{
  "encoder_arch": "mobilenet_v2",
  "model": "spectrogram VQ-VAE",
  "dataset": "notes from a synthesiser with random patches",
  "train_examples": 78125,
  "n_mels": 64,
  "hop_length": 160,
  "input": "log_mel",
  "win_length": 512,
  "bottleneck": "vq",
  "downsampling_factor": 8,
  "encoder_norm": "batchnorm",
  "encoder_activation": "relu6",
  "encoder_depths": [3, 3, 3, 3],
  "encoder_kernel_size": 5,
  "encoder_stem": "single",
  "encoder_expansion": 4,
  "encoder_widths": [16, 32, 64, 128],
  "loss": "l1",
  "latent_channels": 4,
  "decoder_norm": "batchnorm",
  "decoder_activation": "leaky_relu",
  "decoder_widths": [64, 128, 256, 256],
  "decoder_blocks_per_level": 1,
  "decoder_block": "basic",
  "decoder_attention": true,
  "decoder_upsampling": "transposed_conv",
  "codebook_size": 512,
  "init": "lecun_normal",
  "residual_init": "zero_last",
  "optimizer": "soap",
  "beta2": 0.99,
  "learning_rate": 0.0025,
  "beta1": 0.95,
  "shampoo_beta": 0.99,
  "eps": 1e-08,
  "precondition_frequency": 50,
  "max_precond_dim": 1024,
  "merge_dims": true,
  "one_sided": false,
  "adamw_lr_other_params": 0.0014,
  "max_grad_norm": 1.0,
  "ema_decay": 0.995,
  "max_steps": 6600,
  "batch_size": 64,
  "epochs": 5.4,
  "lr_schedule": "wsd_sqrt",
  "decay_fraction": 0.4,
  "final_lr_fraction": 0,
  "warmup_steps": 190,
  "weight_decay": 0.0,
  "adamw_weight_decay_other_params": 0
}
Rows from block 0 of the decoder of a small spectrogram VQ-VAE, named by matrix and row number. Rows with one number belong to one channel. Each number is 128 + 32 x the weight over its row's rms, rounded and kept within 0 to 255. All counts start at 0. Numbers have three digits each.
Before each channel's rows are labels from the 100 clips, of 14976, where the channel reaches its highest value: "responds to" is what is common among them; "band" is the frequency band that holds the peak. Only what is clearly more common there than usual is listed. The data: notes from a synthesiser with random patches.
# convs0: first 3x3 conv (decoder.mid.0.convs.0.weight, 256x256x3x3, each kernel summed), inputs 0-85
# convs1: second 3x3 conv (decoder.mid.0.convs.1.weight, 256x256x3x3, transposed, each kernel summed), outputs 0-85

responds to: square
band: 1000 to 2000 Hz; 500 to 1000 Hz
convs0.78:145114136163109083138127123130120108143104129101159199130137116120107135163114127148130155171117082152174161132188139071115148103100135121123103091127132070198141146155126104065177123114163112151152158131125120113086124146148146123175146124115183156077147151
convs1.78:070102176128152065113119146139153142133192146115119090168088107120117132182123153105090155167113106077143110133140116194115112119156163153176170114113153166159166159119120161199133113071117118151153113140140123156179137136141093209126182112169159139100124168

responds to: pluck; drive
band: 250 to 500 Hz
convs0.2:100045120146092135129112140105124094083126135131178154108133164111101103082075174152162083131185124131168092094151167135085124147077111136162099090176150054127154135125154125136149134098136104139120121173145145175160030072117079129074190149148156104065156077
convs1.2:114127111166139140115128151117158119125136171129118114185084129050121157105154182064157137136146136149175122192197108154087118123066111144164108124172143172132162133096126101121130171193162127147111136120189126206136116102128105106143142155126124087197137176

responds to: pluck
band: 500 to 1000 Hz
convs0.51:148129124176107128052142101127115091124149079148154097160116120069130075127124106090142144155091091097171130118170157119171069092129117132139140174131141129112126076120152104134103120092176130131113106159139089127083117151103062123094117144072098082162146108
convs1.51:093125198124114096103138113104112115110037161075118090122108068180133098126106138124150053110133136131124121133105134079094132130112063132168100185171092131117107093141184137103093157087121131180140155142124108135095153136093107119144157147114100168072116148

responds to: pluck
band: 250 to 500 Hz
convs0.161:128136156126123185111099178114095121100167195159170162160111158177090150099100129072152066077135094110159169143126151062140002147172146181128103115147120156113136126109117097109166103154117159152111139100128089141218052102129146115076189162145116091106131194
convs1.161:164143169164110139185103120059109077120121119144120177175115111058136172138167124105102146185126112163173101178127118041192123152140138122138112099126172141090123134134126193141094117141098148160161161124140089057116062123178180127072129131136111107109093111

responds to: drive; noise
band: 4000 to 8000 Hz
convs0.236:144134124064115139163141172131125120108166146103146111142182121072099141156102103093100126130174164177104156133126172100077085122097148156108100128139132165103146101078113144139139152155075068163117131078136131122086114142122147157056163125116135097097168128
convs1.236:171113147105195162144140182088102125098128154079101154086107152134048134133156153127141150153110178132188154107183143175111153059079147147169119166058136080103105151138174170093153090097137135102151039167161119103133129153109126195079118084105144164099109096

responds to: glide; square
band: 500 to 1000 Hz; 1000 to 2000 Hz
convs0.17:137139142145133131118117147121119139132114125120145051157119123076126115096148155117145215142097163098136137105105068132191182105165163109193072169117175093131071139113135159170131125164125147073150175155130093162139148138098078093164112121098125125146091119
convs1.17:159157119126139161127155092119097179185142117145146144137172167109098169097123154121122093194169165168128081112174088148187092119108108099165118075150147207179089113107096111136168107114083145158109157108100144132112101109087103158114103129113080078118150116

responds to: inharmonic FM; harmonic FM
band: 500 to 1000 Hz
convs0.158:143092133113170087099102111120105168061098141103120097106144187118092103189084124133188123076123122153155141158177141112135165140130198144088133137140241214142124169132158151166122165094070111171094106139172079112124159147079120149116115134095119141103182125
convs1.158:116152156133127099127164107096116164112164071135130108208147096100146065088150141105156136175082065112135151190152129120076137103148122168074127137156230097154068134125110136131098109142169151103145100093074148086090177065095153171205188161089109105101093141

responds to: square; triangle
band: 500 to 1000 Hz; 1000 to 2000 Hz
convs0.219:148113196133168118118146129095130093120110124143128156057188109145138143113124137154178111139129142139105163118128130092106107201103137109083111139128183160084131099099107119091134093160173110124162098079132078114195142119060150078168189142158130156087143135
convs1.219:137164178137174128147176205143105135074165080156083182144159121102149079139075068192154175138150136118106122137084150162137111175107140110100109145113107070085150136145113161133121128145130077152061156117080120177112169153154155167110068106127114076171128111

responds to: drive; noise
band: 4000 to 8000 Hz
convs0.4:193111087156172097124134091182069155077100123144113124117106130128132132129141208128151134137185107136166139124115118092140120148139093083124148134134153150169132155106177121113086151110149114101114083126114117109150175149162114116141110145165132186181122123
convs1.4:149180181131085167111082138129127136079187122152116160144129205138100152164160111077181106163126087095071116191132104136156140124166134110131175112120171159184114130124145115089187170177128122211179103129172138133160169156138120087132134138110145114104145187

responds to: drive; swell
band: 500 to 1000 Hz
convs0.149:170123130120087115082102093165134121153139170125102164098138132149071120159110167085086108171112115150142144144164109163120149218166138180168175126072162156112117072120130117164109149147092138120138078188111139123135186148124145092102137132142083133102137099
convs1.149:109177182120161134115130160134134149113189130136137180151090118111112147170111135156155133135089112128139169145085124097141145126146178130118094117137136142119166089164114106121123123122131147102112178125129117142081142083099131136060108138109184101067107151

responds to: inharmonic FM
band: 1000 to 2000 Hz
convs0.156:183114063084117079167170135141180165164103149129141091143173129038155112124132102181166095144099156190078100118077113118023129133101108102129170139121108097129137045126168136107095122102151121107137133153097112124174108145168126125073126110165135176091113129
convs1.156:064142138133077014093124195088108105189177092104097153086143121182127128157105092126134113158123126127098124096125112146110088168152108146114108128128140091118206103121118109147121145175130164056122131131088129137148178124085163205111161095151145079162155154

responds to: glide
band: 250 to 500 Hz
convs0.97:089078139147084112077095088122169152137162128130093157125091158097162064125114114152161149084128156184149115139131087168139103111132122106106155095128099124202163149166176196115161187153154086099125074123164137115127130149157094126160102139115130089161090043
convs1.97:120107134078182087131120166083080116119172130133140083119160102139108149159156145138149125100122157137082093173131148160175137088167151103131090103136183151173184101153150110118131098076055103165150213128123106132071177132097155116120174109069128165065103128

responds to: square; pitch class: A#; triangle
band: 250 to 500 Hz
convs0.152:157080152113077134086124178131129082133097173101103148146111126153103127105090107154163107115157170125120159141091137131131181115103150147112117186109173078125163111127074167187176089162084122126107102148136091087126162162106150149118141159171140110115172198
convs1.152:150168126136083116117151120121145228154128146089186090172092122151116120132137131150087110071181183132145167130112148155086070209163169064153118140085114082103159158122137123163091104132097098147092128175138144072206128117117103132138137101085091178084080080

responds to: inharmonic FM
band: 500 to 1000 Hz
convs0.130:149116150113138124144132102130146165128145120100083130066120126115151123146111146104187230117100065100154203124105137168143120158150124229133082115145067137099073177127155152170175125089153146177200102111145073135179124128135107101123103184134130102054043116
convs1.130:153122116156112154100121114129142138068073112125152127126153181087149133110129125154157109154103158097144165141096100091105073147123089061084190102122115159159145101090136156120222110150185142149104095087138091139162120122106140108122156121149149177139160150

responds to: inharmonic FM
band: 500 to 1000 Hz
convs0.11:200155157167142132117135145170165126122138169103168202135082176149109102103105101131137157222146119119118151147103156144088203164105138178109119182156152150123087235174148151153155089161177106125144124067125106169167129157144121153111130132153119115101162109
convs1.11:111117137162104147145150090121115162135117115144096128129145115075177141141134113101129114083172091137150121143129044100163120149186165161120130070182071100173129165145139099197092163169159158079045096123146125098153122128140122116134114131134072188147194113

responds to: bass register; harmonic FM
band: 2000 to 4000 Hz
convs0.222:126127147175130102038087147182094109074104105118168072103110131183141146138067141137113097143108135127086065111128130086101052153115152116092131116175101098174077137125097125114120131098184129092140157113136077110132111107164066122128151131124146062091130101
convs1.222:122122103094139168117152120124094090112191131071078113135134147103101060198199086130071173158082153150117086137090064100165110096073102089141082095182191122168120135104191129097152117124140129103098159122154181129144115141137116144086072136127107105131158114

responds to: bass register
band: 4000 to 8000 Hz; 250 to 500 Hz
convs0.29:148158078137138100105086127081164168088068137104159132123121139068123182162121098150128089128168106162094119154123172121068165143106127124129120133140131097176143111092091123132139150082168109131101120109098110090133166093157084106096149121159113116089164106
convs1.29:109103106102141102054103173116152101168119158071222106126140079064166093159146098122104155130158117091132208146129110094094133172182139170123166132114117116094125120110171151074105164170201081173138170126123134117105097141143137140118117109123112184103125100

responds to: glide; gate
band: 500 to 1000 Hz
convs0.223:154132141170137141119136101160096140128114109099155109168123153081110085096130208078086175153050163121162112085103123120115112101115139142113156125096123120112091168134140170088067100175156123105136108123103123180150088117145195145118112149112111155109082125
convs1.223:109165159074137126105168135120166132111133144142128108055116138115108151144098123111115107091082134099109148098139091171143161141070088176130166122137126177185114148120095129134210105114150163119154116134132139153161147155123124182128090168135099163128234124

responds to: square; pitch class: F#; triangle
band: 500 to 1000 Hz
convs0.136:114151149063125142074128111181136119124150148097140141080143157148100100149114079095111109121106215118124119094193141172166093152167109137070121111104096167120135163082096120139152140174161126183127073108124165138113124138052152117117084141132140151116112123
convs1.136:086095126122171128123096126097093083154105090161153166130150177095056149131093109144125130131117116135146102103150121144108096056052130140133105151137188129108121162181073171060111157113119134025146098139118101111104145140130105112114105127126130128121111147

responds to: drive
band: 0 to 250 Hz
convs0.96:145143115117094102118117104131083147118121123090080111115147090130143113119109116073088147129201063104147144131185097150133081166121100134121140037087076125121152136147113112132131126168099120146106121187119126129107165154173110147116080064125085117157130103
convs1.96:094145098166087150138099109094175155101101170129070116091145122104175143215065149142090159125087132113120145122163157137122111108114144115119185134116155149132104108138135168083109090108127134133122177185105085127094152128128122072104217116133123119085141128

responds to: pluck
band: 500 to 1000 Hz
convs0.87:109056085111100110146107120094142102168117140137135105144045138169146121114186141134113138150082101155120143122119181092159157132170153167083121160096125145167179171028067122129145135073111115178128059155113145214160153172122158150096142156139104113118111129
convs1.87:058174187123141112064164144143120117172129141078072132147128151138092125128135130087088135126128105108107040180144157141127178108183138111104115111119081127115134091167104148152148127120129126116110125116117139096151110135190166130106102155074163111055100094

responds to: inharmonic FM
band: 500 to 1000 Hz
convs0.176:118100070118179118178140146106109102084154163151115116150149095028161092095165106152101113118114060091054113154117150121046078101143126145168099085095134098157080125104128101116142116101114093110115191084192075096110144123142134091199124123121131067187155098
convs1.176:166157166136133151058141151123221179099181104096200094172068129115138108153202104145146153104130111093095152085124095116077109128152131122149177131119091135146115083136128159060103161108182126149103171145132163100099168102127093145140154147151157126097122137

responds to: glide
band: 1000 to 2000 Hz
convs0.44:131136102091141103152153119078096165132089122118149099114146136128104111077152095108156138171160092130087075093171164119140068106183093095139173111131163080133067215103102147121166113094149103173083116132123069149106135146122106065096150154067155093065131174
convs1.44:103199198183106154108154140168145143124162081123122126131170138104137153130103167123094121160072143168133122127129114135159145107065117185147161130140125202119104138139156077184155173076114163140087152063105154116134127156088100204122105142132086085164191148